Rows from block 4, named by matrix and row number. Rows with one number belong to one neuron. Each number is 500 + 40 x the weight over its row's rms, rounded and kept within 0 to 999. All counts start at 0. Numbers have three digits each. After the name is the row's rms in percent of the matrix's.
# gate: first MLP gate (model.blocks.4.ff1.gate.weight, 768x256), inputs 86-171
# fc1: first MLP up (model.blocks.4.ff1.fc1.weight, 768x256), inputs 86-171
# fc2: first MLP down (model.blocks.4.ff1.fc2.weight, 256x768, transposed), outputs 86-171
gate.425 054:490453443500481619509477443464475480432534541507561524459473464524561515471529576511510478496533486542528485568485529436477555551430451517495558418519448465445535505456477446440466518483523467479498524463477485454470534500503435449513457516418528551484475503
fc1.425 101:489506521534460536475456483489522511499448463512524452527536539476480447441584498517451476565500510488502598501541509537471537514484438504550537549526458483475536463545475597487493462527529485501475529496474512495542463511541444439487534535436509456531491424
fc2.425 105:467491478536536583535433490480468448505484519496504604478510494509512550479495500476474441486495517581517479492547512460523485556476496431472485520485367500452512533514387441475468455517538529564459544536491534517495442502473619440532482483509473505377495473
gate.426 048:443507502528566561503523544522419487510583423458505514473494540521516514514468517479531516530472497485521543501542526500529512547539483525487546507477534510505463484461590573533517446555487419522532547527468420486558506540488513473558548501527492494461528547
fc1.426 094:462540550513466498560459478487500561427573521478427509526465526493507562507484495507492457552492496458517489553476495553468497461477415520497503481533422509527395529485531481564497440513422540530447409529509478474470495562458406580475519545522462497475489490
fc2.426 086:550491522458501421526581538555469427511513465485509548416525547543477469546508543495447472478492452488503548490519585449494475445461505505539501497494522519444542515513477471526496489491539526535483469496442510477442467513543492472631471462499516476564484535
gate.427 262:518499500504499511531484522398514518531516472489385505532506514550503513471473532520512513498495479511372481457495477457475500487487516500463494509513487503501511595487538469482499477504491443458479486458511499511529559494481514499566475490491541637446494438
fc1.427 096:506468533497491503481593546448511494540507450551541536515519487516510482416554547486544467531497411531504508453512415529528477563446518508423520504446471489485539498475527522449478543532463476462463528530492502468504503473509467608545548474497422455530498494
fc2.427 085:485515534509480520488555468536536536431526498519476479590539438462463499441451525506553512488485601538489511498484548468459503439483474499505498523497506492574537471523529477433494499526473474421473498525556505410492466475436548496489543516452470547519510477
gate.428 049:572536499546559559584497523505516470496531557480492577487495491486470532419513508460526492477525484484563558444515541498481467523461528589447526568506451488514420483479487465507498500499521516505531432476477557551513529527498547482505505422550539555503520427
fc1.428 094:546562527479454484484537442484511536521443478412552459569498502544546464468477536435509475495489519531527493560505483443476463476464518529407427502448464498514442461441497419500508533473553522527439513508506496427564572526445482492433515517541509465523440440
fc2.428 080:598516496468525499586519541479491536502495497500525459486528476594462544533498433503481481502456502549513456453517580497525503518547506536525545517453475469548398412466597454484530428458543469484466496470489472531457579558455454573519483463521529497560474511
gate.429 052:488480488479550510527533488470475544522507549563483488561553501540469449463453541469509547453469466435479480471509453563497449503534503475481523463485496532473464555517460456550540512460487459494490460516474527548516493484579417504458478379471500512496497560
fc1.429 099:483531499500552489524492526455527530491551491510491471499534477464488536520486520424494563483544491596511555524483511417507513464598482530483438506547510501479533543513544527474514500418594470435525440471497493484504500507540504501542567536535544494469461514
fc2.429 086:509500536501504517474539512508477527520502503529513482468455450514504502510476439570495504481490552605498440432520411527529557514526471456446454465487455491594573486504514502416546486467518543447450496520476481479485533497519523610429632420460483449515480433
gate.430 048:566509431513551554512498514522472469579562473495464476482505470405499474540504539508542523559473440460535594474531500520529504492528466452460509539482491534421576478468464526505552491466535523472450421621485509479492498568474541523454485537503525488464520563
fc1.430 102:449436552498441558498569551512537495564528478464534461545544558531514571528534493466558507507466442480509499440510535494528522554414520459494543551491451532525533437510499550439493497583519524557558493437568469539537511452493503457497545525530542505484535462
fc2.430 091:540517478450555533481513510528502563488511512486511495493508556504534530534516521490525492548466482505468494474474514533511529478530536504477535465490518516520422465475510565574528534466497530510512507505503521488523476465447498453456551525485515493482564491
gate.431 253:504489498502502524545497508420501523539513486502378512514513515539512521487472553505512500522489483526387470450495460460468506488512522498473517517514485511487516605511519483486484486516487459428485487457501519489538564492487510510559478482487541642422494420
fc1.431 103:569463471521508561519476478467484525484480569527543499532567458472451518515493510519494570504509460451538521520574511457626533546516483492507516540451526506503496509401499521563546502465459561524491545499527598528522519450541567436525516514496547537444508510
fc2.431 116:513518530442575422584506485558512514493486483538464493519497444514442518447542499514456549527475497541499520539528552536512511504466456480577464534496536516467557485507524514535511509528471578545503493531553452520508531510465570517533496485573507564429470496
gate.432 049:480522485541557464490477500521436499484432507540566542570509499523458514514523448527450496453444538604471492460488479483514457493451493492508448530492428528525576535550567495547538467511496477522535510547414472451453559524523568519459532516445498526516484536
fc1.432 093:510581474506528453513554538534455482536469512440488466489511539519463567502406540534469526516475551463507594478448518536522523541550456497540517464509463566463499516464508498511492506524526527436481511480541500492447482497505446516460491548530457535548555465
fc2.432 078:475468464453508569494439499535457505456478489439478461524456431488511549518488478527512575524441583624529496509560462494478513416388529473549500562484556500437476459474492449509500530497427534465425538459477453486541495498427532544512452527475509458566506501
gate.433 048:502539606535512519437474466556524517453530515548472475542471547527510509517504546505441509403477577523483508465504440545491531462517421570481528524533423483437496511494499493437470475405542474487497538504502521423503486493481487525457533448483480510451536520
fc1.433 091:437516508476481500550416581529508469478499519506543468490549451488437525564512437501491557457512465500468486459487505468542457435485516492601511541512490533498433502493517496481534545502472520510501486519441468480504507478461492426485592461496557452514462506
fc2.433 077:479502497480544502457458507501525550451498509522483499497458529482440528473563476456500555532527542462457495534540507478530447537552482471497522465463513496510505432524466487477586500571536472492482552546533598521462572490544495539577526570558606554541528470
gate.434 051:537505551528490561488488581522521523512525477515499457464419547535466532480521510495474456453460505525446557411517439484440536499509474498491455536471525486546492480493437485482550488478516567528563492463542533538459562490571479455422428510475518472519546572
fc1.434 089:573532488529473563457539545496474512441508464452475477499548457528545431446525487594443519457474451498475531529564494502479550420523500511486515515439530486491447463547456528552507517443460558527481472578527528504492469520504506517485508434551509496576487493
fc2.434 096:556529485461477507553548480489437462510521487511468518480582509484536484449500466501459479550530497492453548450481465504549489459493476505546434460499368520530495495515551541447545512473388523507563475406525507552529527485471588413482588455519468525467486532
gate.435 055:514424486553514577557486511488535528482548521435588533579500515472536476515517444562490540519491531491463470474516497592449473471503459480552448485505561499473428554451464572460568470521506457494500499476500529493477555466482527467485514541513526556478510502
fc1.435 103:576504516542458500516546481509484622489468534459528515514536513494500510525420417482578567583518530442492523469519508492453493521472490516496510500550575474523458518475430550436473414549505417500536488450467448487474444483430469477500495582478480515563536496
fc2.435 095:496470500641462477458450432517450480529492539481532495528489531454517436451488493485468565494521487422564468458454411500470489506565452477544512467506534481481396525514489410486491544510475447440491426500535539471530464490558476495435513546487499441514574473
gate.436 265:521495497507498511518488530405513522531508492503390524524504512552503503483472542533499499517494496535376494455504468478476504494492510506473516509518476493508511591493524473482504486517486446436492479442497504491524547496483505502559472481485541625455479433
fc1.436 095:496494460514520535497584472520522574527539447510475532482454446476480537517573493506491464563571528490450439430463548531463523573490532522422522481536497443513538489564486502489511450561493539437543577513427451456528553505533552520434493512584475465573490509
fc2.436 087:491471529509441504404518508498509476474502415504500465608505580471491427471504515506551505547476596528527477511421504458466475405438498479517500535531492441573480462514499486452474501493528426507481495570593498467506511458495468563538526542479506524496537524
gate.437 052:542489503486528527440476527490471435504480450482512503533540521453510496479402459466517443507493536488411506525458490523474538499527436423585501501483532530433522418500527444576491494454486520492525493514509498523583567404542478495526484585458530496502481532
fc1.437 095:437524434498510526519517555523495481516437563491504454501536514530515555494607553491557460445559495486571546467476579538463450492532484556524522546544428537494463541524523509537457465510475510525478518552528512560547561547544470475460487510528489516517419476
fc2.437 088:499493506552475500526532503482535440564507508541477493513534467504486515596527513472489533444534572521501531498495518483520500520421533466553474468518488554465526556494563476544470492500510485542537444512506475500496565461500609424539559473392512426559493468
gate.438 052:502481541565503444540543501533470586534426559545549491528503518502514489483548556501516464455524447487516504479397471548487533491470477488455521516550431462525458487562452458417497481589545538449493467543525543447530502530488542471485456485521525461520465583
fc1.438 095:576499507473459483457472472523511528489523486473529435551485529517517609480533472461498545483479492559491556557545472452477412520525495569499522482533442582476539475533491476475489554437529602547557484486484489485482561492459499577523490529472534487534487424
fc2.438 091:512495540589463481473430439466485508535481524489492523453521540560487514465540496511525489512443447467526523520478520513489531498466505503499496477551482547443516516460470591361418473501512502590518506533509467568501466513484535437449512519520460448484489494
gate.439 047:500482498543459556507570509562496465496491489575471490478516482515537487398537442519479453513512499507489529551520507506492504448544463430430518496492513429406490499466488496430464426477559487483533473489493510504484506487510508478537577547536453545537596536
fc1.439 084:418515562490552477551506468486459469536502496525442454546526553600472444552404557498547493465431548504491523454508472514512515447473449534532509528572551481479518454513441504562513499549492484581534535534511417539495458485447541510529467526545568449477479561
fc2.439 071:392513539531511577529505435564547499538476484458477459454390564545462544434490515470491520511519570478394495454468512519476480512472484541577533493515493523552414469454527485520523496506439564516446473489521458472435493470465498540441545481429533515569448480
gate.440 049:486499478503519484465447472447553518530413505513553458468499471528466438481505464481500597479552460471506488500482519495459484535413536452453530457532483494526423483531430517509468466502571562468440537503569489521498479540517460524537530438523464540464449466
fc1.440 098:503491485468512406497478563538474569493466565475548522444508528503509446486512476453467506560520504514515532504507409447482497501540460451522579491511579488489443475483478537501520515529578539411491555524515491536553595575511563481497493491451476554511536494
fc2.440 081:457504479438456553511487490540454547519535480511557535477486489466460494476477476509529500515492499583552544474507560538472499525562480478519455439474562450553452549472471500461535478543517512476521530523548527506574532537512532573464502449543453541542497483
gate.441 049:574472538523525411500570490562509494510580525552477523537493477560501434518486427454486474542451597468487519451466500400463487487465504446489546538505602541523556472483500502480494453492563550494518487455501498463486561518496483567452512478474450539453509490
fc1.441 089:492466498431538492479545478517544492509504553526485572521540519414471471499569512575556502551528511525470501447513462498476458539453470478466517435483492523496499539473442541431507488520494521495393491443527527451511498518419536469435574475515428481473456433
fc2.441 086:508511537535510541492515485515463502474515466459517439526507500444466526494489449488479486478577521526517421452479446479445481542510560527537454497469546552434521545501481517456499523477470503523435502503424518476475527489425543515376567464519485503455499494
gate.442 051:464481490509523460537471460500439533507487548505520563450484472479562537514542496527489476449477522522497459444560549463433482575528494499498363544549493539506483519468530458469521510553515547527540493496532577438446512489532595484502425481529457516475541579
fc1.442 099:433524502505477492580494460508480489421549537508516519516489533572503440467532494525517528503598563486521486585531576510517537528458467463548496525515467475438391465436497495510490563543427529556469474508563558441470493481483487480481539505456551511477494514
fc2.442 087:564520492517450563460546486483548542433571501508528421500499437493497529517475529516525520465440501493508450511487480463532458490547472501454494502518489502488492478538484546573444489451534499563512565475491540523509524551586372421519488521494450460458467484
gate.443 258:522505505517492498534470525408508514528507490498380518524519520554512504494483540517515495499497481499373491458501465472474493469501513504454508504501469497486507584506525462484523472513506448453485482455512512492542542501501497500551480489473529637448492429
fc1.443 089:517523532537463521412498456427432550497442471536476598513439514475554501483501468513477445521417501494511544495503476524511564496472471546423462460550471447469574508465439416421527509546424451489505476528482512500419519462486514566496506530484492557524547467
fc2.443 085:484427483460499523438515514484503483451582526496527496541496520461509476491496479448551445468512526502513491498496501424482556472440490498427477486454471495579467526500403485467514502525399462441492494533428505483537490440576466507499490487512471506560506445
gate.444 045:582470483455430473490503476531492538486519486466475470559508465512601452511530485485504459519569571482480471502395458448554507552500564477413458504503465500452519528476493481554491458472516478479523485546495510430514440435404490573559508466449487511501458530
fc1.444 093:577559479496502461540538548532462525524463475490522506543511436534466536557499534474538445492564458433486480523525513573505522471459528490500485505478500406513474492539483556439549475519505439565496520520488472514549569455551590489425541561498452469534454487
fc2.444 082:571474483461457576568508510489505501478506537495528543536457458473545516453537488589508430559497531507441483541575462485558476474469486556447417452516528454527546475478455457519534503473541475501463491442528524540567460471496503519451567500502475503550565501
gate.445 049:453495484485540459497497512478547526497563546470509582461481497477501480480462466461526521488514483537552502463496465494504470540490511464499449506542515515514452510555532429513518525555503499515416536513456478418495484476529555530462481477406492583506524434
fc1.445 090:492529476494519420491537565468586438531527555479515570490485520436534523502475544478547478554498533504495534560493534509539483557473503497463488494571462543538492462480515552542524550440563503495512497499482477430512464506543551467509521513531527502531505496
fc2.445 087:459505535541468506560501497486623511479546620552486504501418493510474481457534536586485466522530558485460514471529480500390525504494546441552494496494579446458512544499544483545544482507467473505494497457564449491510482480535455574552477476508552499498491505
gate.446 051:517518472475495396498454549458551491551503575490546474533505487547526545453520476467484498456560431538480459477474477472481423500410463451533517506513405470427441524447493532439482478586570443515562458525418466516461539518451562484471481459481544509494527611
fc1.446 099:391511491450563539464509543449542548442456547457512515543487532458495456512502506544507506510586473491473479434480506490515514587500451445476472476532518511498470540505546504619468593537501512506532475517466443494477542532553497494503462434538493518477479454
fc2.446 083:461493526534569482438489568465495519508502491499522474489496476472542469532498530449528540483515537444514530537485498532432461501588514550466583450503570500544479468559439546596537507548459506548461546530549512504492523502538443495562500452418532502538495512
gate.447 106:494517472539470565477444500511493472448443461491483460535505566485398443524505530450545483540478529515496428508484482531472517534505495425387519543530498494506512500463466466553534536454492524462416544513488458556445516506504470441475511559449471524458476494
fc1.447 177:507471500521447564486395485473475468507457458459512487496541542530398487483453476495563513522502491484478441463475454515441485528498469455432512543504527515483511541436479471504520511441493525427402548460433445558438517515465477452508485549440475542415441501
fc2.447 239:527526497543482459493518442484513529468527506515721503517508471490504537490441541510531508522515515462660565475481519488484520491459516491525490511494503531532489485528507546517464480499491531497513507485509493461520524471525519482482483535475521326527542491
gate.448 051:525457505470547536501535573506481408541546560519592546540532465487598461544487453527488539525508536497492485501490514571530542588491536473541487559525482482487447516515516538506492552451557446549577553540502500591492483475471489508447507556539567525516524455
fc1.448 094:484495534507474545538513511525461529469503505521579520483506516492461495490482464498451423452465571524544494530564563506512501569516525499434502485529383524554575473535568481443517518456489472506522574396497476513439485478534587472454414546557489525467515517
fc2.448 091:541499427422524584403477510465499435522543516516525497588476506510513542449548508513521465559487600526534479510488498541532511526492481536505512537472510528503544515458437409528493444483498447508476561489456467424479481456539466562497446499442487467447553511